A small contrastive audio-text model, trained from scratch.
Data: 26041 training examples, 129.8 epochs.
Rows from block 9 of the audio encoder of a small contrastive audio-text model, named by matrix and row number. Rows with one number belong to one neuron. Each number is 50 + 10 x the weight over its row's rms, rounded and kept within 0 to 99. All counts start at 0.
After each neuron's rows are labels from the 100 clips, of 14848, where the neuron reaches its highest value: "responds to" is what is common among them; "peak on" is the class under the peak. Only what is clearly more common there than usual is listed. The data: melodies that start on their tonic, played by one synthesised instrument. In brackets: how many of the 100.
# fc1: MLP up (encoder.blocks.9.mlp.fc1.weight, 960x160), inputs 0-159
# fc2: MLP down (encoder.blocks.9.mlp.fc2.weight, 160x960, transposed), outputs 0-159

fc1.154:24 54 36 49 53 47 49 53 53 41 48 35 43 45 49 50 65 48 57 63 53 54 51 32 50 58 45 35 42 56 49 42 35 62 45 49 42 69 36 64 43 44 54 43 34 37 48 49 65 52 30 59 36 35 63 41 45 33 48 54 27 57 54 47 53 61 55 44 56 54 57 48 45 51 60 46 51 35 46 64 41 42 45 62 47 46 64 71 49 79 60 61 35 47 60 56 61 49 51 60 63 57 57 57 31 49 57 59 28 57 38 49 49 53 72 50 42 60 50 50 59 44 39 36 44 44 59 49 44 57 42 51 67 64 46 50 58 54 57 60 48 33 46 51 71 66 68 37 52 46 60 42 58 59 52 52 57 47 65 46
fc2.154:45 43 55 75 54 42 34 54 51 50 38 60 44 55 59 58 50 44 49 57 56 32 59 47 48 56 69 41 47 56 45 44 45 58 50 59 65 33 26 45 65 32 40 64 64 47 44 41 74 66 42 61 72 56 42 50 35 64 36 51 61 52 50 46 58 51 61 29 65 54 56 38 55 46 43 53 65 45 51 57 81 50 56 36 62 47 51 58 47 37 52 38 48 52 53 55 32 57 68 39 43 37 41 51 54 45 47 51 71 48 61 61 54 54 50 51 51 45 40 39 55 62 53 35 66 51 48 53 61 44 54 43 43 49 46 51 56 63 48 44 44 30 37 55 60 39 52 58 49 38 42 32 49 46 54 46 55 33 47 36
responds to: the note D (99); tonic: D (44)
peak on: no note (76)

fc1.520:33 48 69 65 27 49 36 51 54 59 51 43 60 54 36 41 45 50 49 62 59 53 56 58 50 47 47 45 40 36 40 43 45 41 57 45 28 42 41 58 40 50 58 33 52 53 48 68 47 46 53 58 45 51 41 40 69 35 54 46 48 52 47 50 58 62 70 52 44 59 67 52 63 50 44 59 41 48 51 58 50 35 52 58 59 42 57 54 48 50 50 51 39 33 38 34 37 52 44 56 41 50 50 33 55 61 68 61 61 61 49 66 45 46 53 42 51 67 62 54 44 92 34 41 49 42 42 51 41 45 53 54 58 43 43 27 52 39 50 78 64 54 47 42 58 51 41 52 48 47 60 55 68 50 51 46 42 67 49 61
fc2.520:40 50 55 40 24 45 49 43 37 60 61 42 47 31 63 58 65 39 44 65 62 54 52 51 48 40 53 30 46 49 49 43 41 57 47 37 64 33 61 53 37 47 46 64 48 46 52 39 64 55 57 51 48 45 66 59 39 65 55 50 46 48 53 49 50 57 43 49 59 29 51 55 45 45 52 51 69 67 39 57 50 47 36 65 39 36 40 52 58 56 43 42 35 67 38 50 47 33 55 40 65 53 60 52 69 55 55 34 60 43 45 40 55 50 50 53 22 45 58 33 56 62 68 31 38 34 54 39 43 50 51 44 38 48 47 50 49 46 63 60 50 53 46 42 50 61 47 66 27 58 54 67 49 60 62 56 59 44 44 67
responds to: the note A (98); tonic: A (36)
peak on: A4 (86)

fc1.38:46 50 30 39 57 40 38 44 57 67 69 47 60 37 55 49 41 70 68 44 42 56 42 55 54 53 50 32 50 60 51 57 39 56 53 31 36 40 56 53 50 40 65 46 71 35 50 50 36 45 54 68 44 45 52 77 43 56 50 37 33 55 44 62 55 49 51 51 56 61 38 48 41 58 49 62 31 38 50 49 33 58 56 52 53 47 48 38 56 60 60 44 42 41 42 70 46 47 54 52 78 34 29 61 52 49 66 65 46 44 49 43 41 29 45 60 62 53 41 53 61 50 43 46 61 49 57 58 43 46 49 55 49 49 41 48 58 47 69 35 55 42 45 58 55 43 46 52 64 47 36 75 44 41 55 51 43 56 58 56
fc2.38:54 51 44 45 52 46 51 41 53 73 65 49 37 38 56 62 58 32 50 63 52 44 63 63 62 57 42 48 34 58 49 63 59 43 29 62 54 36 58 43 36 56 56 51 48 45 34 40 38 46 42 55 61 65 53 46 57 53 59 39 45 30 51 52 44 46 48 52 40 53 64 14 48 46 48 35 63 49 43 32 56 53 46 30 63 63 48 47 52 46 57 53 59 44 32 47 59 53 50 45 53 43 36 38 60 62 47 46 55 50 54 53 47 46 47 50 67 46 51 67 53 58 63 68 46 40 60 42 49 62 55 52 49 48 33 59 45 60 44 49 64 54 40 43 42 38 20 56 48 37 45 46 45 49 59 60 38 20 42 47
responds to: the note F (100); the note C (78); tonic: F (29)
peak on: F3 (99)

fc1.746:59 37 61 56 21 61 47 55 59 41 40 63 55 41 70 33 57 44 54 32 55 41 48 40 67 58 51 45 61 54 58 54 61 64 59 58 55 51 50 42 60 55 32 55 57 56 52 45 48 47 56 66 50 47 70 28 60 41 53 30 56 42 45 48 66 46 62 52 56 53 45 53 53 41 50 60 49 49 52 44 38 39 59 52 48 56 32 67 49 58 58 53 56 37 49 51 51 37 60 50 43 51 64 38 35 50 41 76 57 53 48 48 36 39 43 50 48 42 47 58 57 35 46 54 55 61 50 52 50 38 54 54 42 55 73 38 60 44 60 58 59 54 39 44 38 31 47 66 45 24 79 38 34 52 44 50 47 51 55 44
fc2.746:66 55 64 27 25 54 62 49 48 29 39 53 45 53 47 53 40 49 55 35 49 59 56 42 37 38 45 48 59 53 44 40 61 43 41 46 57 52 48 43 37 59 46 49 51 51 64 51 49 52 55 29 35 47 63 45 50 29 45 53 48 76 62 63 61 51 50 70 48 45 48 46 67 34 54 40 76 41 44 57 43 50 57 53 67 49 51 52 70 53 72 46 48 46 50 41 64 43 48 38 46 41 51 51 35 51 58 54 39 58 57 42 62 44 44 42 52 43 48 65 45 61 47 57 55 43 60 41 55 57 39 44 35 51 36 52 57 44 48 36 40 40 44 29 40 43 56 53 58 50 61 50 55 62 57 26 57 33 71 40
responds to: the note A (69); tonic: A (35)
peak on: A2 (52)

fc1.139:48 38 35 48 48 39 43 45 54 48 47 55 34 62 58 34 53 59 42 71 59 38 45 55 45 31 64 42 51 61 45 38 47 48 43 39 54 57 59 63 67 52 60 56 54 61 56 47 66 56 38 51 49 36 60 49 46 38 28 49 64 29 54 57 44 58 46 65 52 52 55 69 32 33 58 54 56 58 56 38 50 60 50 62 65 36 65 58 53 46 45 33 44 48 49 46 50 54 67 47 52 45 65 33 50 50 57 48 67 74 68 38 44 56 40 45 56 55 56 65 62 42 58 53 39 40 45 59 50 39 65 34 47 60 53 40 49 54 29 45 43 62 58 44 30 58 31 55 45 46 48 53 45 62 31 56 49 51 64 45
fc2.139:45 41 47 64 38 50 58 42 40 47 58 61 56 71 49 52 40 53 48 63 34 56 60 54 49 64 53 50 47 35 45 40 46 59 50 50 56 35 38 50 46 54 51 39 45 53 45 50 47 43 68 74 43 55 52 64 36 55 60 49 39 30 57 49 35 64 55 43 51 58 47 47 71 71 26 39 62 39 51 30 53 52 63 62 54 62 32 43 46 60 54 53 52 56 53 56 39 51 39 35 48 55 64 39 43 59 59 46 45 71 56 46 55 36 49 39 52 33 47 40 54 46 77 42 47 50 57 49 46 52 62 56 49 61 59 46 58 52 47 36 45 42 52 49 41 42 31 17 59 44 48 48 58 71 38 41 60 59 56 40
responds to: the note A (80); the note D# (69)
peak on: A4 (46)

fc1.180:50 38 49 62 53 41 54 44 50 53 52 47 54 31 53 52 36 58 51 55 46 47 63 42 59 44 49 55 55 45 68 40 48 51 39 39 64 73 40 44 47 46 36 39 34 61 32 50 38 52 79 40 51 62 50 39 43 44 70 45 42 43 39 47 51 47 61 35 48 44 53 35 46 45 55 59 59 51 41 52 47 33 67 48 49 59 57 41 55 64 49 60 20 30 73 55 40 60 56 52 54 58 52 41 54 44 63 48 44 46 48 49 49 29 74 55 52 47 39 20 48 55 53 49 44 49 65 42 44 51 62 63 49 51 49 45 60 61 54 78 45 55 49 39 48 49 46 55 34 35 49 64 57 42 49 46 56 62 43 53
fc2.180:45 51 44 76 46 48 41 48 46 51 43 69 65 52 61 51 51 55 67 45 42 53 45 64 66 45 60 58 46 73 59 47 56 45 41 51 28 38 38 60 58 55 43 47 69 41 44 65 65 50 55 52 49 56 48 71 43 57 45 41 50 54 36 40 43 66 40 47 49 56 44 57 66 47 41 38 51 51 47 57 49 39 27 48 63 46 39 46 60 36 56 34 64 55 45 48 49 36 48 43 38 42 42 52 51 61 37 73 53 53 49 47 76 45 43 58 27 51 29 28 50 53 53 50 59 50 65 47 47 63 69 44 62 50 48 46 44 47 78 34 52 46 49 48 50 56 62 59 46 41 45 34 54 50 49 56 47 52 58 39
responds to: the note D (97); the note G (66); pace: fast (64); tonic: D (35)
peak on: G4 (43); F#4 (27)

fc1.269:52 32 48 51 57 40 53 37 53 51 57 29 44 37 51 36 36 50 55 57 52 47 46 36 58 56 53 44 51 46 56 60 50 56 60 28 51 55 48 50 57 44 31 58 63 70 61 47 46 54 65 53 47 47 62 61 44 49 64 57 56 62 63 50 48 64 48 56 67 41 65 41 59 55 40 54 56 48 45 61 54 40 57 47 17 43 48 33 50 57 54 49 51 49 54 50 58 61 54 42 38 50 45 46 38 81 52 52 39 49 35 43 56 61 77 66 22 48 58 47 42 54 64 47 39 54 59 55 46 47 35 62 40 45 60 46 48 45 40 64 57 49 72 53 62 45 45 51 41 24 48 30 56 39 45 39 52 48 47 48
fc2.269:46 41 29 44 46 52 75 37 34 43 42 49 59 63 40 62 64 56 49 32 50 51 50 43 43 47 42 55 41 52 66 50 48 49 41 71 42 32 33 39 39 37 52 42 61 44 61 50 33 49 38 55 63 56 62 48 50 52 40 56 56 58 62 56 50 45 41 45 57 56 55 46 51 46 36 48 30 42 41 56 47 43 42 60 75 56 59 48 46 55 53 44 46 63 59 53 54 42 33 55 52 54 56 31 43 66 30 71 51 51 55 32 52 37 50 69 69 38 47 44 52 52 63 63 54 57 33 50 59 54 54 48 68 65 52 35 52 50 79 36 52 60 45 48 39 44 45 38 52 69 47 49 55 45 44 46 54 57 41 50
responds to: the note D (99); the note A (90); tonic: D (53)
peak on: A3 (53)

fc1.137:65 46 25 55 54 52 57 64 38 62 59 70 50 60 48 46 43 26 56 49 34 57 60 52 46 79 53 54 39 52 53 32 40 52 48 59 51 52 62 44 62 55 44 45 51 49 40 51 58 49 38 45 38 54 54 45 67 47 60 23 62 51 50 29 47 36 54 44 54 52 40 56 44 64 52 63 57 49 43 54 53 53 62 52 47 48 32 35 49 43 53 41 55 50 63 62 49 36 56 50 58 39 65 40 50 74 48 51 50 35 53 46 52 48 75 38 46 57 58 46 57 29 53 53 59 48 53 54 63 45 53 59 32 39 52 48 44 53 52 72 57 47 59 39 43 44 33 57 58 63 41 40 67 52 56 56 30 46 53 31
fc2.137:57 44 48 57 61 44 53 64 62 37 43 49 36 49 45 42 38 80 60 50 67 43 39 57 43 39 41 27 52 66 54 45 44 54 44 53 62 58 56 59 44 30 39 54 55 54 68 54 51 46 63 43 67 45 47 48 45 45 38 38 41 69 57 48 48 46 50 51 49 62 54 29 51 40 47 58 63 42 67 47 52 56 42 54 52 55 62 51 68 60 64 65 53 58 41 55 50 44 54 64 45 40 54 52 49 63 48 47 48 42 61 48 51 61 54 36 48 43 53 34 44 43 55 59 46 34 64 51 57 70 66 47 17 60 56 59 27 65 51 44 47 49 54 61 50 40 50 56 41 67 47 42 30 62 63 56 48 46 71 55
responds to: the note F (92); tonic: F (90); the note C (74)
peak on: F4 (67)

fc1.613:30 45 53 59 37 43 45 44 40 49 46 55 54 60 48 46 47 45 46 59 53 43 40 60 48 48 39 52 53 44 38 77 72 45 47 45 41 72 66 50 47 40 41 44 54 48 43 56 54 61 48 39 51 45 38 50 53 52 58 23 59 58 43 54 52 46 65 44 55 51 49 35 58 52 65 53 35 22 51 55 44 50 54 47 48 42 38 63 44 40 62 49 37 50 43 41 38 55 55 47 41 41 50 45 61 58 53 86 66 51 58 54 26 42 47 46 51 65 63 57 45 81 54 60 43 42 53 43 49 55 57 51 46 62 55 50 70 50 60 43 63 47 53 61 60 38 34 49 55 50 37 62 65 50 70 52 45 58 50 65
fc2.613:59 43 56 33 60 58 39 56 41 50 59 46 55 43 66 50 68 53 52 77 67 60 62 54 53 37 56 48 39 43 52 52 45 48 33 57 68 44 56 54 43 53 53 65 50 30 54 45 52 51 55 43 68 42 61 49 36 50 46 42 34 40 36 52 54 45 55 50 53 56 51 68 41 39 39 43 54 56 38 39 52 54 47 65 61 53 43 49 56 52 38 47 62 63 44 65 53 59 62 45 50 57 54 35 60 47 54 50 54 41 57 46 69 58 51 44 30 67 58 51 48 61 48 29 55 45 75 34 51 48 67 55 52 55 48 55 41 66 51 62 53 60 55 61 41 38 43 38 33 47 57 65 61 55 72 65 43 64 39 70
responds to: the note A (99); the note F# (86); tonic: A (41)
peak on: F#4 (57)

fc1.153:29 33 44 54 37 45 47 53 43 66 44 44 56 40 54 53 58 42 48 53 49 69 57 47 48 46 25 61 52 45 67 51 59 51 61 47 53 27 43 63 49 43 51 73 52 62 46 62 54 53 47 61 50 63 55 62 43 58 43 46 40 34 40 39 59 48 23 71 62 43 51 45 45 38 54 30 56 34 50 53 42 60 63 63 53 58 55 66 55 46 63 51 52 58 50 45 42 68 59 54 36 38 61 72 41 41 52 60 48 42 42 56 42 49 51 40 43 50 55 41 47 41 71 56 60 56 43 55 46 40 54 60 58 44 48 45 59 59 61 50 42 42 44 61 78 74 56 50 54 44 56 54 62 52 46 63 41 48 69 43
fc2.153:64 38 55 54 52 60 44 56 62 56 40 44 46 40 64 59 55 65 50 33 53 49 67 41 49 59 51 58 48 54 38 47 60 58 55 41 66 50 43 49 54 46 36 42 62 50 50 41 66 59 66 52 68 72 37 56 31 60 52 37 66 55 51 42 59 44 43 46 55 40 64 48 40 55 52 53 67 54 46 57 62 59 51 44 41 49 49 46 33 42 47 42 47 40 59 60 44 48 56 50 70 47 46 44 44 39 57 54 68 40 74 80 46 49 47 51 57 36 36 31 51 50 48 28 56 54 27 36 44 68 42 48 47 39 40 68 68 55 51 51 61 61 38 55 57 57 41 48 42 51 56 51 42 34 65 39 51 56 44 38
responds to: the note D (81); flute-like (36); tonic: D (33)
peak on: D6 (72)

fc1.144:60 51 53 52 60 46 46 63 71 58 55 51 48 37 48 36 59 55 42 62 39 29 65 34 40 67 50 59 47 57 44 39 43 53 50 45 34 47 23 59 52 62 47 62 49 46 51 56 44 42 41 63 63 49 55 50 50 44 37 46 61 46 54 46 58 48 36 38 61 40 42 57 54 56 50 48 55 38 57 58 34 49 44 47 57 53 53 75 50 66 51 58 31 61 58 41 47 36 40 42 63 52 55 29 55 49 47 64 48 61 42 43 48 35 46 52 60 41 48 53 63 53 29 47 58 61 49 47 54 68 55 53 64 50 60 39 50 42 58 37 53 44 62 73 38 63 43 43 54 55 52 21 38 41 64 53 55 49 79 45
fc2.144:51 53 49 42 41 43 65 60 37 50 12 65 42 47 41 74 43 57 38 51 37 32 40 55 31 55 46 54 46 54 50 54 62 53 56 44 60 57 41 63 71 54 44 44 36 38 47 52 54 49 57 47 63 33 56 56 61 44 35 52 37 45 42 56 62 42 63 47 65 58 50 65 44 46 47 56 56 50 43 39 37 61 49 49 53 57 55 50 50 46 67 48 55 46 58 44 47 42 71 33 63 59 54 51 53 57 63 60 45 53 48 77 41 65 47 41 41 49 53 49 35 30 62 59 65 59 47 41 51 27 33 39 49 47 51 47 59 50 51 46 35 34 45 66 61 65 55 51 59 62 55 50 60 50 48 40 54 47 37 53
responds to: the note E (100); the note B (66); tonic: E (38); flute-like (25)
peak on: no note (84)

fc1.420:50 53 52 56 62 47 56 49 51 56 54 56 64 51 48 60 44 34 59 60 32 42 39 32 27 44 45 61 68 40 53 46 61 54 62 45 47 53 51 49 48 59 54 56 63 52 57 53 57 64 47 65 58 32 51 38 55 55 54 28 55 37 36 45 48 45 55 60 49 63 55 54 40 54 53 50 49 50 39 42 60 47 65 36 32 79 59 40 47 53 49 45 58 64 48 40 66 30 52 48 45 22 43 38 61 57 34 41 44 43 42 42 44 39 58 39 53 26 53 65 36 44 46 45 38 54 60 53 41 52 63 68 64 47 46 57 61 56 59 40 54 53 48 59 42 56 37 53 46 76 26 46 59 39 54 56 52 53 42 56
fc2.420:46 49 55 44 58 35 64 46 55 61 58 55 65 62 44 50 58 36 29 66 48 30 64 52 59 50 53 44 48 52 53 48 52 55 50 52 53 61 83 37 61 37 48 38 51 35 45 39 30 52 37 45 68 48 54 58 50 47 46 46 53 53 61 60 44 49 54 47 47 62 51 42 40 33 45 65 50 55 70 42 36 42 43 48 36 46 29 33 50 68 52 59 37 45 24 57 51 53 49 47 39 69 39 68 49 44 58 59 50 60 62 61 32 57 61 44 53 44 46 49 51 42 49 63 55 45 42 59 57 61 60 55 54 56 53 48 54 54 66 62 49 48 53 44 62 55 37 72 40 66 68 34 39 46 58 44 55 52 58 56
responds to: the note D (85); tonic: D (77); the note A (72)
peak on: D3 (65)

fc1.591:49 64 43 55 39 46 54 55 40 44 48 50 51 47 61 50 43 46 61 51 44 36 48 62 57 38 54 52 55 44 34 52 42 50 41 75 56 58 63 65 49 41 32 43 57 52 41 60 48 64 43 50 39 42 51 49 53 60 60 35 33 54 49 58 45 66 47 59 45 54 22 45 46 47 42 30 55 55 49 57 56 63 66 58 39 40 40 54 57 54 50 52 52 51 46 43 65 66 32 51 53 54 36 54 73 77 55 45 54 53 45 66 48 43 68 57 29 49 40 49 59 50 56 30 63 50 64 38 47 48 43 52 43 60 38 65 76 42 28 31 45 51 44 52 29 51 53 65 65 51 57 50 43 60 53 52 44 46 51 61
fc2.591:44 34 56 54 41 48 37 41 51 41 40 66 55 46 28 45 41 48 60 59 58 60 55 52 53 56 32 53 47 45 55 36 29 42 48 64 51 65 41 45 52 46 52 61 63 48 48 47 48 58 45 41 56 41 54 38 64 28 65 55 29 39 47 41 55 46 36 56 65 58 65 44 43 49 47 61 41 52 45 44 36 52 59 61 33 49 44 43 50 66 60 46 29 55 52 38 55 53 46 66 53 34 36 32 37 52 42 62 65 59 40 51 52 51 60 49 64 52 46 33 56 55 48 69 53 45 56 35 42 56 56 55 29 35 41 31 39 55 32 55 48 58 60 35 64 53 50 22 46 48 58 47 55 36 53 55 48 47 46 59
responds to: the note A (64); tonic: A (53)
peak on: no note (78)

fc1.319:38 64 48 50 62 47 50 68 60 47 35 44 53 34 61 57 51 52 71 45 59 51 48 48 50 44 53 60 30 56 46 25 54 55 60 51 43 44 59 42 32 38 47 54 81 50 66 41 61 69 46 45 34 57 59 56 34 49 53 41 58 36 43 35 52 45 29 50 64 39 50 53 59 37 69 40 58 40 46 65 48 55 46 45 59 42 48 46 51 56 50 55 53 53 51 58 45 49 44 37 35 40 51 43 46 60 58 60 56 50 65 48 52 49 48 66 59 41 56 58 56 47 50 67 50 47 43 47 36 40 38 71 48 54 54 37 34 39 53 36 67 42 60 36 43 49 30 42 58 66 57 64 69 34 53 42 41 55 58 47
fc2.319:55 50 38 61 72 37 52 61 48 50 55 45 41 53 60 55 49 51 54 58 68 40 40 59 44 62 50 43 50 74 34 61 42 40 49 41 53 45 72 50 34 49 44 58 49 40 58 65 45 52 50 56 61 66 63 48 45 64 34 52 43 50 50 43 51 32 42 59 55 20 42 41 44 52 43 45 45 57 63 39 51 38 50 41 62 64 43 64 42 56 49 67 58 54 65 44 59 60 43 42 46 38 31 68 46 39 36 47 50 48 53 46 51 45 47 52 61 80 34 53 56 51 52 44 38 47 44 48 75 59 49 41 54 61 32 52 52 42 55 56 55 45 40 51 56 37 39 48 59 75 48 53 47 39 59 26 52 59 47 49
responds to: the note F (83); pace: fast (63)
peak on: F5 (39); F3 (29)

fc1.196:44 54 44 52 49 63 65 42 55 59 41 35 43 53 49 70 66 57 58 49 54 35 58 34 37 59 64 54 65 62 29 35 69 46 56 53 49 61 62 55 43 48 45 62 52 52 22 49 48 45 54 42 32 54 57 43 59 54 51 36 55 50 60 40 62 64 49 46 51 46 40 48 47 51 40 52 06 49 48 68 54 56 48 60 33 42 47 48 52 54 39 54 52 42 55 46 49 61 54 45 49 51 48 45 71 40 42 51 59 65 38 34 42 51 55 61 34 47 41 49 62 34 68 59 62 50 39 49 63 48 39 42 32 54 55 37 43 46 54 55 50 40 52 60 30 54 52 43 57 44 55 53 66 47 66 48 63 58 48 50
fc2.196:38 44 49 44 52 68 57 57 45 57 45 60 62 56 40 47 43 50 70 51 36 58 37 71 52 57 34 55 69 58 60 33 49 33 55 47 63 80 48 52 48 59 54 51 65 63 40 43 43 45 44 53 53 52 44 46 54 46 40 57 45 52 53 50 49 42 37 56 29 70 42 49 32 38 55 44 69 35 46 48 69 65 59 38 55 50 51 32 55 57 31 65 51 54 35 60 44 62 41 48 35 46 52 45 45 40 38 46 50 43 35 36 51 59 41 42 36 63 43 56 44 57 46 57 46 60 47 46 54 53 50 35 64 41 61 37 77 45 62 68 50 47 70 45 31 47 55 47 55 50 59 45 55 49 42 45 57 44 51 54
responds to: the note A (95); the note E (67); tonic: A (40)
peak on: A5 (67)

fc1.300:45 62 55 51 45 64 65 55 41 53 39 35 60 70 55 59 45 52 29 52 37 56 46 49 41 45 52 33 52 45 38 63 60 58 27 41 49 47 41 55 38 66 51 66 55 45 44 59 64 44 38 48 42 40 59 47 64 58 48 35 40 35 45 43 49 51 56 60 53 57 52 62 44 47 56 36 44 37 70 29 28 69 44 56 51 51 61 46 57 58 49 50 50 26 49 61 51 36 43 47 50 47 54 57 53 40 54 46 60 37 59 48 49 33 35 40 64 57 60 53 53 50 64 61 67 50 54 50 54 49 47 44 49 66 64 39 26 74 37 55 64 44 44 52 52 47 48 56 49 56 43 40 58 67 72 40 44 44 44 62
fc2.300:44 43 28 62 40 41 51 56 45 55 40 62 46 52 41 71 49 46 61 51 40 55 51 44 48 45 59 68 45 56 53 50 43 46 50 54 54 43 45 47 45 54 49 50 25 52 38 39 22 60 46 43 39 36 40 66 46 59 63 42 63 59 66 38 45 47 60 32 51 43 54 47 56 46 43 61 58 49 32 55 57 56 43 43 41 62 42 34 49 55 48 48 42 58 60 52 39 31 44 36 29 49 49 29 43 81 70 44 58 62 55 47 69 44 67 69 57 52 38 35 52 53 38 62 43 67 46 52 51 49 40 57 50 43 51 48 40 48 64 60 48 46 67 48 52 51 54 70 35 52 50 42 60 62 49 52 51 37 54 47
responds to: the note D (100); tonic: D (26)
peak on: D4 (99)

fc1.500:57 39 32 55 56 38 39 56 63 46 65 47 50 41 52 57 54 50 59 49 56 52 47 69 78 56 48 31 46 73 50 53 53 40 53 47 27 52 48 55 56 69 61 41 52 32 47 47 40 66 33 44 51 61 54 60 31 52 43 73 30 39 53 43 55 63 49 30 69 45 55 68 36 42 60 41 58 56 48 63 53 48 52 38 38 46 44 53 59 59 64 41 30 41 42 71 45 44 52 54 58 43 44 57 58 47 40 54 59 52 48 56 61 53 47 64 43 58 60 35 68 50 55 55 49 58 45 50 58 29 51 53 50 47 46 42 59 60 45 46 50 41 40 49 57 58 55 54 62 58 59 68 40 53 42 40 35 42 40 40
fc2.500:51 51 49 43 46 61 46 48 53 87 56 53 41 52 54 29 33 31 45 59 57 66 60 42 47 45 47 52 39 53 39 55 55 45 61 48 50 33 40 68 43 33 51 57 54 49 46 47 39 47 47 49 49 52 38 40 43 45 55 64 45 34 43 63 26 32 52 51 55 59 55 31 56 47 47 40 64 51 50 56 53 45 57 30 61 52 58 48 52 46 53 58 69 53 36 54 37 63 45 51 55 44 53 58 54 50 48 46 47 48 46 45 47 43 50 38 73 56 64 56 49 51 54 61 53 37 33 50 48 43 62 43 63 27 31 58 56 41 30 62 60 29 64 34 54 57 45 57 55 58 38 57 39 45 54 34 37 44 45 69
responds to: the note F (100); tonic: F (31)
peak on: F6 (65); F4 (27)

fc1.290:68 62 55 53 44 20 60 37 42 42 54 51 42 60 50 42 57 65 42 59 50 43 46 47 30 57 48 42 54 62 50 39 41 41 62 53 69 44 38 57 50 66 75 71 71 46 47 39 63 56 49 55 44 53 44 53 39 63 50 35 56 57 57 41 44 55 64 53 28 60 34 43 45 41 56 49 46 53 56 52 31 55 43 52 48 65 44 49 59 55 59 48 58 48 77 54 43 51 53 41 55 46 41 40 54 42 64 60 43 49 46 38 59 56 49 49 44 43 48 36 36 59 49 55 51 47 45 32 51 46 50 60 46 50 36 38 53 44 48 35 50 56 64 36 66 53 60 42 50 34 39 40 84 45 33 50 51 44 45 43
fc2.290:63 26 49 58 40 71 51 63 46 54 48 44 40 46 56 67 49 41 65 40 45 64 63 35 40 43 47 32 30 47 47 59 51 45 67 47 34 53 48 60 45 40 45 41 22 42 24 59 45 51 59 53 59 64 50 34 49 35 52 37 58 60 52 45 54 55 71 45 42 60 65 51 53 64 60 45 61 56 44 55 42 60 49 53 56 55 72 59 59 49 49 47 48 65 28 47 60 48 53 61 47 39 55 61 42 72 43 67 39 60 56 56 53 47 59 63 47 55 51 64 54 49 61 35 61 57 36 39 36 51 54 45 47 38 45 44 60 53 56 61 42 54 55 47 36 50 51 47 57 48 60 42 26 60 53 63 44 53 57 55
responds to: the note D (67); the note E (67); tonic: E (46); tonic: D (39)
peak on: E4 (33); D6 (29)

fc1.578:63 56 60 43 53 59 61 25 45 52 42 52 57 58 52 32 62 35 54 38 53 51 43 56 41 46 39 48 56 32 59 45 57 43 48 31 34 58 51 48 52 57 51 39 71 36 53 46 70 35 52 44 22 51 61 26 77 30 45 49 52 57 30 31 62 66 53 58 64 49 41 46 59 50 49 55 39 52 61 46 67 37 40 42 53 40 44 68 41 57 49 31 38 56 56 59 42 65 49 77 48 41 51 50 51 53 46 36 46 44 57 52 54 47 51 50 49 59 52 54 49 52 67 37 50 58 55 53 53 42 48 44 56 61 50 50 57 44 52 45 38 43 44 55 41 69 59 42 48 36 59 48 46 49 42 44 60 36 50 63
fc2.578:48 47 53 41 62 48 49 72 39 35 48 53 39 29 43 44 52 51 54 40 51 40 41 47 34 65 47 59 62 41 41 45 56 47 47 35 54 49 40 57 50 64 45 41 55 53 43 46 65 57 46 36 46 68 50 54 33 38 31 42 55 43 57 39 53 56 35 63 50 46 54 49 40 46 58 40 64 41 35 56 68 49 50 52 39 68 47 53 58 71 52 61 45 52 40 49 35 17 52 39 37 53 43 39 67 39 35 67 41 41 35 51 63 62 48 65 44 36 56 67 53 45 62 60 45 59 35 43 51 49 37 49 59 51 47 58 59 54 55 46 77 57 45 49 42 50 45 53 53 58 61 43 48 41 58 36 45 71 40 53
responds to: the note A (100)
peak on: A3 (90)